{
  "train_examples": 36250,
  "horizontal_flip": true,
  "norm": "batchnorm",
  "widths": [96, 96, 192, 384],
  "attention": false,
  "beta2": 0.95,
  "beta1": 0.95,
  "shampoo_beta": 0.95,
  "grad_clip": 5.0,
  "steps": 9800
}
Rows from block 4, named by matrix and row number. Rows with one number belong to one channel. Each number is 50 + 10 x the weight over its row's rms, rounded and kept within 0 to 99. All counts start at 0. After the name is the row's rms in percent of the matrix's.
# convs0: first 3x3 conv (model.enc.2.0.convs.0.weight, 192x192x3x3), inputs 144-167, a 3x3 kernel for each
# convs1: second 3x3 conv (model.enc.2.0.convs.1.weight, 192x192x3x3, transposed), outputs 144-167, a 3x3 kernel for each
convs0.147 102:35 63 51 51 48 38 60 50 55 52 48 64 43 57 33 61 48 46 38 52 44 54 54 49 53 40 49 45 61 38 42 38 41 43 57 61 47 48 45 31 48 42 54 69 41 56 51 52 48 58 50 51 55 54 48 64 57 38 54 51 37 48 42 37 42 48 54 40 46 61 67 39 48 40 62 72 46 44 41 37 47 54 62 35 48 59 53 43 44 42 42 39 49 73 42 60 47 68 47 45 64 64 45 36 45 48 48 36 55 62 67 41 42 38 41 56 43 51 51 52 63 51 57 63 42 52 41 40 66 46 53 55 39 28 36 57 62 46 35 53 46 58 48 55 49 47 36 36 36 44 52 47 61 55 58 56 52 43 41 42 43 43 64 45 39 51 47 56 45 45 65 45 40 63 35 38 41 35 50 53 28 63 44 54 48 51 31 55 56 55 66 48 45 30 51 54 54 42 45 41 29 65 51 49 40 48 44 51 57 41 74 46 62 47 34 44
convs1.147 098:61 51 56 62 43 53 37 30 61 51 41 47 57 32 51 35 42 58 46 57 58 56 46 53 38 38 64 43 62 31 37 44 48 57 49 49 54 43 43 45 48 59 44 43 56 48 57 41 58 52 55 42 56 50 46 53 49 54 45 48 53 47 60 54 47 45 38 53 47 49 56 45 62 47 60 44 37 49 52 36 42 43 72 58 44 53 55 37 50 59 53 55 54 46 48 54 51 49 60 52 50 58 59 53 50 46 56 50 47 46 52 65 44 48 49 63 45 54 53 47 49 47 57 57 39 54 47 42 50 54 41 36 41 52 57 63 51 50 41 73 66 30 43 58 51 47 68 64 29 44 64 63 45 50 59 41 44 54 37 43 44 44 35 54 47 59 47 33 51 61 58 38 43 52 46 58 36 42 52 31 64 63 45 58 55 38 49 52 59 67 52 47 69 42 54 41 34 71 56 56 52 31 67 34 58 53 42 65 58 63 51 56 44 58 47 47
convs0.148 091:52 55 33 63 49 39 45 53 44 57 24 52 36 83 54 49 38 40 63 48 55 46 48 44 50 48 30 55 44 62 68 60 49 50 46 42 48 47 47 43 58 53 41 52 44 53 55 56 68 45 52 65 49 41 38 54 54 44 67 49 52 31 39 65 62 63 38 40 55 25 54 49 42 39 60 54 54 55 63 39 41 55 48 35 56 38 63 47 46 36 56 35 66 47 60 42 68 45 44 55 50 47 45 46 55 42 54 46 53 45 42 50 54 59 49 47 39 52 46 87 43 50 38 62 48 46 58 60 46 37 33 49 57 45 51 53 40 70 44 47 57 50 40 38 52 52 39 33 42 53 58 56 32 45 47 54 45 42 44 61 39 49 51 58 42 47 58 39 34 49 51 43 62 54 38 60 57 41 55 44 53 33 47 60 65 55 38 38 36 47 59 69 49 50 47 53 46 47 53 44 24 48 42 59 58 54 46 64 54 41 53 48 40 59 45 70
convs1.148 092:62 59 36 55 55 33 51 49 39 40 48 39 46 38 51 65 59 40 63 54 54 55 38 47 36 35 57 60 39 56 59 34 36 54 36 60 60 45 49 56 65 41 44 52 55 47 52 47 54 55 46 58 50 27 46 58 62 35 47 55 63 52 46 58 52 41 56 42 37 60 39 44 42 51 40 44 19 36 46 40 65 39 45 49 50 62 53 50 58 42 36 46 44 47 41 54 49 56 48 59 51 45 59 47 52 57 47 44 51 47 52 31 54 40 61 35 45 58 48 40 45 42 44 44 55 51 40 49 57 45 40 53 51 46 48 43 57 52 41 43 58 39 52 49 57 34 46 44 53 66 78 49 45 41 56 47 50 48 50 62 44 44 66 58 46 52 51 40 57 50 40 50 44 53 57 45 59 64 42 51 33 72 58 62 32 48 35 84 55 57 38 53 55 43 34 32 70 58 59 55 57 46 37 60 32 51 49 54 63 45 55 56 58 37 63 51
convs0.149 099:48 55 40 61 49 64 51 45 52 45 50 56 59 43 50 68 58 55 57 41 48 44 43 40 52 47 54 50 48 47 48 64 41 42 58 50 39 64 49 33 39 36 58 59 56 34 60 56 54 43 53 36 57 50 51 59 44 51 62 58 57 47 64 56 63 54 58 47 63 64 62 43 53 64 41 49 63 44 56 63 71 68 39 51 48 43 78 45 54 76 52 48 40 29 59 53 43 51 68 63 59 56 53 51 46 71 54 53 53 48 54 44 54 41 63 62 46 45 38 38 48 69 51 58 53 58 38 60 59 42 49 42 53 58 63 36 44 47 52 43 58 59 54 60 31 49 50 52 52 56 69 46 67 63 52 37 48 55 42 46 73 69 39 60 59 35 44 39 53 65 55 41 36 68 54 51 52 45 74 39 56 58 55 48 41 44 57 68 56 61 53 51 40 47 35 41 55 60 47 59 48 38 47 50 61 60 45 29 37 64 59 40 56 53 48 39
convs1.149 094:47 56 65 58 50 46 51 43 57 54 57 65 52 56 38 36 44 50 47 43 62 58 43 39 49 48 39 40 60 59 56 40 41 53 50 58 55 52 47 56 60 58 47 53 54 67 37 63 62 46 55 53 48 39 32 60 39 43 50 61 51 45 59 42 46 56 34 61 47 39 43 53 41 40 44 33 57 52 71 57 58 42 57 48 48 43 43 65 43 60 52 44 73 48 32 46 65 48 47 35 52 43 58 51 65 52 40 58 43 54 46 59 49 56 45 46 75 57 54 49 56 43 47 45 54 43 46 46 39 52 32 46 59 44 66 31 62 40 53 52 51 48 46 69 58 52 44 50 48 52 44 87 56 44 41 46 67 41 51 55 57 58 54 59 46 55 59 48 36 69 38 54 62 54 41 48 51 45 60 44 61 41 58 42 24 58 82 32 72 66 35 43 44 44 40 68 62 63 44 39 46 40 56 58 41 38 50 44 53 51 41 43 46 45 46 54
convs0.150 088:44 39 42 40 34 51 35 45 53 56 31 52 72 32 42 39 43 68 42 44 60 42 70 53 43 46 61 42 25 75 51 48 50 58 68 60 59 43 46 50 50 47 33 47 41 41 37 49 66 48 63 43 57 58 50 47 48 41 53 57 45 44 64 32 51 32 40 50 55 51 34 48 61 34 45 61 31 66 35 41 43 46 39 45 57 53 46 65 27 41 57 36 55 61 51 39 56 38 40 49 25 28 52 50 53 38 58 59 55 41 36 48 55 51 42 65 44 53 61 50 38 46 48 48 48 67 60 43 57 48 25 31 51 50 45 64 45 52 46 37 54 59 51 74 66 43 51 51 66 52 36 51 48 60 34 41 59 43 52 48 52 51 45 40 50 37 51 51 48 57 58 56 56 45 49 52 49 55 62 58 52 50 41 52 50 64 34 46 44 55 49 69 50 38 48 40 55 62 34 64 61 35 45 47 42 65 67 39 69 60 64 52 48 45 49 43
convs1.150 107:53 57 40 49 47 39 33 55 51 63 54 42 45 43 49 59 42 53 55 55 65 38 48 57 44 67 63 69 27 54 34 64 49 49 47 64 57 66 57 51 46 40 45 59 42 50 42 50 69 45 51 49 47 59 37 71 43 54 59 52 45 46 48 43 62 60 52 53 51 54 51 47 52 59 46 39 50 32 39 66 55 67 57 57 45 57 30 48 49 34 30 48 50 51 57 56 57 55 42 54 58 47 59 51 54 48 56 47 48 33 57 43 53 50 54 61 42 43 50 51 53 41 44 42 49 55 43 42 51 74 54 61 52 47 44 33 64 46 55 51 28 62 70 44 65 51 57 71 44 55 64 48 53 55 57 50 43 58 58 56 58 54 51 50 55 48 44 42 41 46 46 73 36 65 70 40 52 38 42 23 51 61 45 35 64 49 56 55 61 34 58 54 60 54 45 58 40 45 46 49 55 60 54 54 47 59 44 49 44 40 53 56 54 39 34 52
convs0.151 102:58 57 50 44 39 56 48 52 42 56 62 39 44 44 37 35 53 45 32 52 47 42 40 40 59 41 53 64 44 39 45 57 40 59 59 75 45 38 34 56 44 46 47 56 47 54 64 42 47 47 60 46 66 39 58 56 42 64 54 66 50 56 43 46 52 55 52 71 41 47 31 58 57 51 46 49 29 64 39 53 60 43 71 45 63 41 52 49 25 49 37 58 52 30 43 52 45 40 63 45 75 34 54 34 45 49 40 44 55 39 41 66 58 59 38 34 51 59 54 41 42 40 56 52 56 58 59 57 36 52 31 53 55 43 44 67 37 60 50 44 58 42 65 49 40 62 50 44 53 51 64 50 56 50 44 47 38 60 54 65 56 54 26 57 46 71 35 42 55 55 49 43 58 41 63 62 51 51 47 43 53 54 39 47 53 55 29 79 45 61 37 54 64 35 54 51 68 53 65 58 46 60 38 52 74 54 49 71 55 47 45 42 46 44 50 55
convs1.151 096:49 58 54 58 56 48 53 64 61 44 66 54 54 37 38 57 60 58 47 47 51 44 50 57 49 62 38 66 33 64 44 52 42 56 42 59 47 64 58 54 56 41 50 43 58 48 44 50 54 48 66 61 51 45 35 71 46 53 55 48 67 44 53 41 57 50 36 48 55 40 43 61 45 38 48 51 41 63 54 67 44 31 50 30 34 54 48 57 65 42 49 61 46 52 52 57 45 41 42 63 59 43 62 44 50 45 58 53 57 56 47 53 58 53 55 53 62 50 36 50 45 52 53 44 57 39 44 44 34 63 46 24 50 33 51 43 35 48 54 47 35 53 55 39 41 76 59 61 42 81 69 52 63 51 56 54 65 68 51 59 53 50 38 70 49 55 58 41 43 44 46 57 44 48 48 53 50 52 44 35 33 63 67 50 65 50 84 37 48 59 62 45 50 66 34 77 58 37 30 46 57 51 62 60 48 54 46 50 50 50 44 51 45 41 52 56
convs0.152 097:50 57 48 46 29 49 54 48 60 50 58 41 53 39 44 48 57 50 44 43 61 59 59 45 41 37 61 31 53 52 46 61 55 56 32 60 54 41 44 58 49 48 66 50 31 37 27 46 46 54 52 42 31 53 58 48 40 49 54 50 58 33 56 38 54 67 61 38 53 34 42 52 57 58 47 53 38 46 64 53 50 47 52 43 39 48 61 43 38 51 39 49 50 37 45 64 52 35 50 62 46 46 55 56 35 50 51 49 39 38 47 59 53 47 42 62 41 57 40 60 48 45 66 42 50 51 36 39 65 65 36 47 41 50 57 55 46 51 67 43 46 73 33 49 47 58 47 54 47 56 44 51 51 52 68 43 47 46 55 60 48 41 57 40 22 39 55 52 62 35 47 42 31 53 49 53 45 57 65 35 66 59 31 50 44 53 65 36 42 59 47 34 48 59 68 52 42 39 47 28 40 47 27 46 56 48 61 49 19 61 58 35 62 60 48 56
convs1.152 096:52 69 41 47 55 42 57 46 45 36 37 59 50 70 50 52 31 53 66 56 58 61 63 53 59 46 31 52 51 47 52 52 55 50 36 55 49 50 51 43 44 53 52 58 57 51 57 51 60 42 30 47 37 54 45 57 39 49 63 42 53 54 57 59 52 79 59 59 42 47 59 41 54 48 53 42 56 55 59 41 45 73 49 28 45 44 16 51 36 66 46 58 47 61 45 47 50 55 47 58 63 38 55 60 39 43 49 56 59 40 40 66 40 57 52 70 56 49 49 42 39 45 44 52 53 49 61 63 58 56 49 50 36 49 60 45 55 53 63 51 44 64 44 29 32 36 49 67 54 64 53 59 67 63 56 67 55 40 47 58 51 43 52 52 43 66 56 38 43 42 62 44 41 46 56 45 49 47 51 62 50 49 41 61 33 52 43 50 53 45 49 45 51 43 46 49 49 37 34 68 51 48 43 55 70 44 51 49 73 40 40 39 29 55 47 45
convs0.153 098:69 56 60 51 69 61 50 49 46 36 62 40 66 49 52 53 65 51 58 54 49 43 50 41 61 48 58 56 49 68 56 43 24 64 47 48 43 55 53 64 76 52 26 69 36 56 67 48 69 32 52 38 30 46 62 42 47 40 34 53 51 58 56 49 62 59 42 37 53 41 52 39 39 38 44 61 58 34 38 58 55 42 48 46 39 49 45 59 58 54 51 41 49 45 63 49 39 66 41 48 50 45 47 56 70 52 61 45 41 48 38 53 43 53 59 55 33 59 45 46 68 31 38 45 38 47 33 64 44 57 54 54 50 50 46 46 53 41 43 56 53 67 46 66 41 53 49 63 43 52 55 39 60 36 44 54 48 31 52 59 49 42 76 41 60 38 62 49 49 54 56 71 64 44 60 62 51 48 10 52 45 52 28 59 57 53 59 45 36 47 47 73 61 48 50 53 49 41 66 47 58 60 56 55 55 40 52 47 58 55 81 40 54 47 60 27
convs1.153 096:63 50 47 57 49 39 56 54 54 68 32 50 37 41 56 48 55 52 63 41 47 53 42 42 42 48 54 65 53 31 60 31 65 46 55 53 38 38 46 44 44 49 45 56 54 53 62 48 44 63 44 47 36 40 53 52 72 55 54 52 61 29 43 63 52 48 60 50 64 33 36 52 61 56 45 51 47 41 56 62 44 78 35 59 65 42 47 40 54 32 52 49 35 55 68 53 72 53 34 42 51 42 61 58 56 41 50 45 60 68 45 46 44 25 49 22 50 54 56 33 60 55 38 52 45 45 38 32 53 58 60 55 53 58 53 45 47 55 57 33 55 49 47 49 41 64 51 68 57 39 59 60 58 52 56 67 40 33 37 52 47 54 52 43 41 56 45 41 62 57 60 51 54 70 63 61 40 48 42 34 57 36 43 44 57 37 53 56 40 60 37 40 47 33 67 38 52 36 51 54 48 52 55 39 59 43 50 49 49 36 60 54 46 50 58 29
convs0.154 097:40 38 62 67 45 49 70 52 56 53 41 57 61 35 44 44 59 58 66 60 44 46 48 39 54 28 37 38 68 40 56 60 51 51 52 47 55 47 56 35 43 59 45 56 61 69 50 30 63 38 30 57 59 43 46 46 65 46 40 69 41 55 68 61 54 36 49 37 50 56 62 49 53 50 70 62 54 54 40 33 41 42 34 50 72 42 46 51 45 54 48 54 60 40 37 33 51 52 47 63 54 58 63 54 44 32 51 48 58 41 54 53 57 42 59 52 45 62 64 37 48 37 61 59 48 44 69 48 56 47 46 47 48 52 54 58 37 50 24 57 31 59 47 58 55 41 45 63 43 72 49 56 70 33 50 60 52 64 53 64 51 58 42 51 47 43 52 45 45 47 44 50 54 58 66 44 46 61 62 45 48 52 61 56 49 53 42 57 61 63 60 50 56 35 58 61 62 42 64 31 66 61 55 58 52 39 56 53 38 45 55 54 39 38 50 47
convs1.154 097:54 44 52 50 54 48 50 53 60 36 43 64 47 55 40 39 55 46 51 45 33 39 47 53 39 45 60 45 33 71 63 52 48 48 49 49 52 40 64 45 57 59 34 45 56 48 66 48 43 53 42 52 61 65 26 49 51 44 64 62 37 45 44 39 50 47 53 43 43 50 44 45 55 52 36 52 56 58 52 46 52 37 60 47 48 45 38 62 47 50 52 56 49 41 44 62 50 42 48 41 51 50 57 57 40 55 53 42 59 44 53 50 43 54 55 61 42 46 57 46 44 52 62 53 58 49 47 32 39 40 52 70 48 56 43 49 54 50 46 65 62 40 47 52 41 57 32 50 58 55 52 72 54 35 39 53 51 57 52 66 61 67 37 43 62 51 64 45 55 50 56 55 56 40 61 52 50 65 51 44 51 53 65 24 66 75 32 36 48 25 43 66 59 50 30 45 72 56 57 32 57 60 63 47 39 39 54 47 45 54 30 42 59 44 45 54
convs0.155 098:30 52 53 45 58 56 62 69 55 43 32 64 58 55 45 42 63 54 40 44 47 41 34 62 81 64 42 43 45 61 38 43 42 53 56 43 33 47 68 57 39 55 45 60 61 55 64 54 57 51 51 50 46 55 45 53 58 73 52 29 39 45 53 67 17 59 72 65 39 22 55 52 39 47 58 73 38 34 52 69 41 45 54 35 51 58 37 43 79 52 46 48 54 52 54 53 59 46 57 40 51 44 74 50 40 46 50 56 53 52 56 39 47 40 53 50 34 75 59 52 39 49 41 46 60 40 60 49 67 41 36 39 60 57 41 65 41 59 49 43 48 67 44 43 37 60 44 64 58 31 49 41 59 53 64 49 38 36 41 60 63 49 30 40 44 58 44 43 56 50 53 36 58 40 41 37 42 47 39 41 41 46 67 58 50 39 36 51 46 44 62 56 52 53 37 49 43 49 51 54 71 48 51 67 50 46 41 52 43 55 53 42 46 46 53 58
convs1.155 092:58 48 44 65 36 64 44 44 75 51 64 60 51 22 49 44 63 63 37 41 54 55 46 59 47 30 52 67 47 48 51 47 46 42 47 52 60 36 59 60 51 52 40 61 58 49 55 45 59 46 65 41 42 51 39 41 56 63 31 54 48 56 47 45 50 37 37 52 50 42 53 48 40 45 50 55 47 44 59 52 52 38 49 52 65 55 44 43 51 53 61 43 48 55 41 53 49 46 57 61 49 61 47 35 41 50 47 58 56 44 56 48 47 65 50 38 50 42 48 50 44 55 58 52 42 49 36 55 28 43 57 55 61 51 49 52 50 46 50 49 51 51 45 52 18 57 31 66 50 61 87 27 73 71 37 48 57 47 53 61 38 46 52 57 45 50 42 58 59 50 46 34 59 50 36 44 70 66 39 45 67 29 54 51 55 43 30 52 43 41 39 37 53 37 40 59 61 90 54 40 57 35 54 48 34 57 56 68 55 50 47 59 56 42 51 50
convs0.156 109:50 57 46 35 55 47 32 44 52 35 56 63 38 45 61 58 55 55 58 36 63 41 64 50 34 38 57 52 31 47 48 58 55 74 53 47 40 35 36 51 46 64 48 31 46 34 35 56 63 55 70 50 51 31 63 51 35 56 47 51 34 53 44 45 59 47 49 28 54 40 54 42 50 56 51 41 41 51 57 52 47 41 47 49 48 38 50 50 47 61 43 44 45 62 48 70 45 50 55 43 56 55 66 48 46 23 43 54 47 43 39 48 51 58 35 48 53 48 50 52 41 56 56 55 50 53 42 33 46 54 40 52 47 54 36 53 37 50 46 71 69 36 55 47 49 56 48 56 39 66 50 37 55 52 49 42 45 56 58 45 32 53 73 44 34 29 54 57 45 45 47 32 47 35 64 69 58 59 48 61 73 33 51 35 39 58 59 46 45 59 46 49 34 59 64 47 49 45 43 54 40 49 33 68 50 50 52 49 68 26 63 59 52 41 75 43
convs1.156 100:39 43 60 42 44 35 50 50 44 57 53 54 38 56 38 38 38 54 52 58 53 37 41 63 38 45 56 56 24 61 55 41 51 49 57 41 56 52 62 56 45 53 39 45 50 64 50 48 53 48 56 44 51 59 48 62 49 51 43 30 61 49 65 45 50 54 39 51 31 60 38 43 47 62 39 54 51 48 53 38 48 45 43 50 26 67 58 57 51 41 61 54 47 51 37 37 60 46 56 57 53 42 46 53 61 52 41 61 45 51 48 50 54 50 54 57 62 49 53 57 50 39 45 41 54 47 51 45 60 53 49 39 50 23 48 34 46 59 39 52 60 46 52 48 69 72 48 55 59 55 53 44 46 50 54 36 33 51 56 65 60 56 39 40 58 53 57 43 26 53 37 37 65 54 45 58 57 49 34 41 48 62 45 60 49 56 81 28 20 67 39 46 59 56 78 66 39 49 32 48 51 49 54 47 55 54 53 59 56 54 51 62 45 41 65 62
convs0.157 083:28 49 51 47 40 34 54 59 40 32 38 51 42 44 56 50 55 47 46 45 61 50 55 50 55 50 28 45 51 51 59 49 44 48 30 53 40 53 51 36 30 49 59 59 48 27 46 55 47 60 51 43 56 55 44 43 40 61 44 54 36 45 50 32 38 57 48 34 40 45 58 68 52 55 41 35 51 56 41 34 45 43 53 42 29 42 60 50 51 65 42 44 45 45 35 52 59 71 48 37 38 29 25 43 66 50 44 52 50 50 48 53 62 44 27 50 52 42 65 83 61 45 48 39 27 36 66 38 43 58 47 51 49 50 50 49 52 50 45 58 36 32 51 48 58 61 38 39 48 65 47 45 41 49 43 57 48 52 46 35 35 40 47 34 49 54 56 42 47 46 48 54 59 39 35 51 45 24 52 41 55 44 27 51 61 38 50 38 26 47 54 69 64 35 46 37 47 33 38 61 46 41 46 27 45 38 67 45 71 30 48 33 46 63 49 67
convs1.157 100:60 55 24 51 41 52 35 60 56 55 44 32 37 34 50 56 52 55 55 56 52 61 53 61 39 62 54 53 47 35 53 50 53 40 59 53 50 51 40 47 45 48 49 58 59 59 37 46 51 43 49 53 54 50 27 50 51 44 62 74 38 65 55 55 46 42 52 70 84 49 32 61 55 43 56 37 53 47 59 55 69 56 44 23 51 49 53 53 50 45 53 55 33 52 43 59 62 73 59 54 62 42 40 49 65 72 58 61 52 57 45 44 62 63 50 31 63 58 43 51 45 42 38 43 55 53 58 60 64 45 46 42 56 59 31 63 48 50 69 46 39 55 64 45 64 56 53 35 52 66 50 58 49 52 44 51 51 45 61 57 54 45 50 44 48 60 48 37 54 46 48 56 42 33 59 35 46 62 52 67 65 35 61 50 52 68 34 60 47 45 48 56 48 50 52 35 67 53 42 61 66 47 53 41 41 47 60 45 52 45 39 39 51 55 42 59
convs0.158 103:62 36 62 48 42 65 48 64 47 49 55 55 50 49 60 51 53 55 63 46 52 53 41 60 49 54 41 49 51 57 42 59 47 53 58 46 49 46 38 60 43 71 52 37 52 50 65 48 54 43 67 70 52 31 48 54 43 51 66 68 38 27 45 49 60 54 41 49 43 55 54 55 48 54 51 48 56 52 74 43 37 65 51 61 51 79 52 50 31 53 39 57 53 60 49 51 54 50 56 51 46 41 56 35 56 57 51 48 56 58 47 68 38 68 53 37 48 51 56 61 43 28 52 56 51 40 49 48 51 47 47 47 58 54 51 46 54 47 39 47 51 35 45 44 41 63 55 51 30 73 57 32 44 42 47 53 57 53 47 61 43 40 30 47 51 58 55 59 52 59 44 24 58 53 60 59 50 68 20 39 46 51 38 46 49 53 55 57 48 44 42 57 36 52 66 52 57 57 64 63 47 68 46 47 48 47 49 56 50 49 65 33 58 46 45 59
convs1.158 089:59 46 43 50 55 46 53 39 54 49 60 48 29 39 51 66 56 55 52 45 56 62 61 51 34 49 46 78 45 39 60 41 54 33 43 57 56 58 36 40 49 56 61 50 45 60 54 52 36 57 48 56 40 52 62 39 55 48 53 54 56 40 44 38 56 44 57 31 38 52 45 61 44 75 48 50 38 55 55 76 36 44 61 45 33 65 51 43 53 63 47 57 50 45 49 42 69 48 61 51 59 52 45 44 47 46 46 49 38 62 53 47 54 54 49 36 43 49 38 56 59 44 45 41 58 55 41 51 48 46 73 30 35 42 40 53 35 43 51 43 50 40 61 47 55 46 62 48 56 41 53 54 44 51 48 42 45 68 42 46 47 39 53 51 47 38 61 47 43 53 48 67 53 51 39 72 58 51 31 61 58 78 68 58 30 40 52 54 65 34 49 48 47 65 30 51 70 44 56 70 46 49 46 46 39 43 52 36 44 49 45 54 61 65 51 43
convs0.159 090:44 52 42 52 36 51 59 61 46 48 52 50 68 44 31 35 49 55 37 44 53 42 38 57 52 50 46 57 59 54 48 55 36 45 34 55 52 43 57 51 64 61 62 49 48 48 54 62 38 40 45 51 52 59 47 68 66 42 37 50 63 49 46 68 41 49 39 71 50 44 69 55 57 51 54 42 43 49 45 41 55 44 48 43 46 53 32 50 55 52 62 46 44 50 55 48 53 65 42 54 43 60 49 44 41 55 53 46 41 49 44 52 39 45 55 55 52 39 56 52 65 51 39 81 54 46 48 55 36 43 63 59 39 42 45 25 54 50 53 55 48 48 65 59 28 44 44 50 60 64 51 46 51 66 64 53 46 41 61 49 54 41 51 47 55 37 46 41 69 29 52 44 48 45 53 38 61 45 40 58 64 60 64 52 47 54 54 35 45 45 53 58 40 58 47 61 37 63 44 36 60 60 35 62 55 54 58 39 44 57 65 43 44 56 42 30
convs1.159 102:61 44 43 65 61 54 53 46 45 47 55 54 57 43 52 37 53 46 46 50 47 50 58 51 49 53 50 52 51 59 49 52 63 54 39 60 53 57 53 53 65 49 65 46 30 45 51 35 53 52 66 42 47 53 41 58 53 53 68 49 57 57 56 57 57 41 33 40 47 41 69 45 47 63 49 55 41 42 52 46 40 47 36 46 53 35 50 55 42 39 63 66 56 54 51 47 29 50 53 47 65 43 62 58 55 69 50 43 48 36 56 68 41 55 58 48 46 49 47 47 64 59 48 31 44 57 28 55 37 33 51 58 37 52 32 45 56 41 57 53 46 47 50 65 58 65 44 45 60 72 47 65 44 47 41 46 49 60 53 48 57 40 64 49 40 51 52 47 53 51 48 39 55 59 61 49 46 66 29 35 64 75 54 48 53 46 41 46 55 46 67 40 45 37 68 48 45 26 46 51 53 66 48 55 46 54 39 51 32 54 60 39 33 53 54 48
convs0.160 105:51 67 43 56 57 36 38 56 47 41 60 33 43 67 52 48 37 48 53 57 41 39 57 51 49 63 43 36 63 56 57 61 44 47 46 53 59 60 64 57 42 55 37 34 37 54 58 50 48 36 39 46 41 53 38 60 49 40 50 53 25 59 50 29 48 51 40 61 43 71 56 56 30 54 49 45 74 44 48 54 39 35 60 53 53 46 66 38 62 41 45 65 37 60 43 59 36 45 43 44 42 66 44 71 54 51 40 33 51 34 49 70 53 42 59 47 36 46 55 60 32 55 45 53 52 45 46 61 28 58 63 57 41 58 37 36 50 47 37 55 46 43 52 50 75 60 50 42 64 43 22 70 42 57 42 45 52 63 47 31 40 42 33 69 62 76 56 56 47 39 30 37 45 47 54 40 50 45 57 62 58 48 60 57 50 34 34 66 34 40 51 63 46 52 44 45 49 48 63 43 30 58 66 38 57 54 56 54 60 37 36 82 27 63 58 56
convs1.160 104:60 53 56 40 58 53 45 48 50 66 51 63 51 49 42 61 41 37 46 40 56 51 60 47 49 51 50 55 43 47 46 48 44 59 25 59 56 53 55 67 52 48 47 49 43 50 39 55 58 65 50 72 54 42 44 68 64 43 57 63 52 52 51 53 51 39 50 66 77 38 53 60 54 57 63 30 51 50 52 51 56 49 55 42 39 58 56 38 54 55 44 54 48 31 57 60 57 48 62 52 43 61 29 51 43 47 45 47 58 57 48 44 44 48 47 43 47 53 40 40 47 46 50 48 37 43 58 51 54 59 62 60 44 38 47 40 48 52 48 40 61 46 46 54 58 48 51 40 40 39 51 46 39 51 59 45 37 41 35 38 49 24 53 57 42 45 44 46 59 46 51 60 47 66 52 47 43 51 35 26 63 67 37 45 57 62 43 55 49 68 57 55 62 50 48 34 58 84 56 62 37 61 46 59 43 66 46 49 45 52 64 51 63 41 52 40
convs0.161 101:37 55 45 37 67 53 70 57 44 50 40 44 41 56 38 64 38 50 56 47 50 55 55 57 60 54 51 41 48 40 42 50 44 49 43 41 46 53 50 30 72 45 42 38 51 48 47 63 49 56 40 48 50 47 55 69 35 50 71 47 36 53 42 40 54 66 55 81 59 49 44 53 48 55 47 45 46 46 56 47 53 49 70 46 51 49 62 43 51 54 39 56 60 45 71 55 36 48 56 57 49 61 40 46 60 51 57 34 49 55 73 37 50 45 61 47 52 58 73 40 46 51 33 56 50 38 51 42 43 49 67 52 54 35 63 52 48 29 64 49 47 49 53 50 53 48 53 61 55 38 45 59 45 45 59 34 43 47 45 76 50 44 54 67 45 41 55 48 56 46 51 45 52 58 31 42 27 60 56 54 44 62 37 45 46 59 44 44 59 55 47 52 37 43 43 46 45 40 67 66 53 60 42 31 46 62 44 36 40 72 56 51 59 42 57 39
convs1.161 102:55 53 50 65 40 59 49 54 48 62 47 37 58 43 58 42 60 51 54 30 42 54 37 48 51 51 56 63 50 41 54 36 66 38 33 59 48 38 54 54 43 48 47 40 58 48 48 37 67 51 54 43 59 52 51 30 63 69 63 62 33 55 56 55 21 40 49 29 48 52 43 54 69 45 58 55 51 52 45 55 56 44 30 64 32 56 51 55 55 54 47 46 40 61 47 52 36 52 50 48 43 44 41 40 59 53 46 55 54 61 39 68 51 56 55 52 47 60 50 35 41 52 52 48 55 56 60 59 42 67 63 42 54 71 35 44 48 45 43 51 65 56 58 42 56 46 42 64 61 73 38 49 49 74 38 42 36 59 56 59 53 52 35 60 45 37 43 52 58 56 46 65 50 69 51 48 43 38 36 39 33 43 38 47 57 47 50 45 32 64 34 37 48 57 57 48 40 63 50 53 42 65 42 49 42 54 47 39 52 60 54 56 45 46 40 45
convs0.162 093:39 50 36 52 25 41 52 60 45 53 55 46 58 47 39 51 50 51 32 52 38 58 50 48 45 42 50 44 41 28 41 42 58 56 54 48 37 34 44 43 37 46 60 46 50 56 47 43 53 52 52 58 46 57 30 52 57 47 53 59 65 49 40 71 39 59 60 50 45 54 42 41 44 50 40 47 53 52 29 51 47 47 46 48 51 57 47 46 50 55 40 68 26 46 38 29 56 56 42 50 45 34 56 50 42 49 59 34 33 35 46 58 48 52 48 46 69 60 46 44 57 43 43 52 52 58 42 61 45 44 65 69 47 44 45 37 64 52 48 57 59 59 46 50 57 40 71 44 66 44 72 62 42 42 56 47 57 46 52 55 36 54 60 55 40 41 62 45 49 35 51 50 36 45 43 69 49 59 61 59 50 50 49 51 29 38 53 52 57 47 61 32 56 45 49 41 50 54 51 45 27 37 58 56 52 49 38 40 50 51 63 40 59 51 46 39
convs1.162 097:41 51 47 49 59 46 50 50 56 43 48 48 56 48 47 47 39 66 45 52 44 53 50 49 72 60 51 33 32 60 45 63 52 32 53 59 61 47 40 46 54 51 50 48 37 42 46 49 28 29 47 53 50 56 42 56 52 57 68 52 59 56 44 68 65 41 67 48 41 56 47 51 42 37 45 57 52 61 54 48 36 45 36 67 50 47 50 36 48 73 54 53 61 57 41 42 50 62 54 69 52 48 40 44 35 54 61 41 52 48 45 56 48 58 58 73 49 44 60 40 49 59 49 46 52 50 56 58 52 60 33 45 63 54 55 48 42 50 41 41 47 63 52 61 57 44 72 62 62 56 61 48 41 40 54 21 64 43 47 66 62 62 41 46 45 48 54 47 54 30 38 61 56 53 67 69 56 44 42 54 26 61 47 52 69 56 59 56 73 40 38 51 62 51 50 60 39 33 45 37 61 48 67 58 69 53 50 58 60 40 44 45 51 54 48 42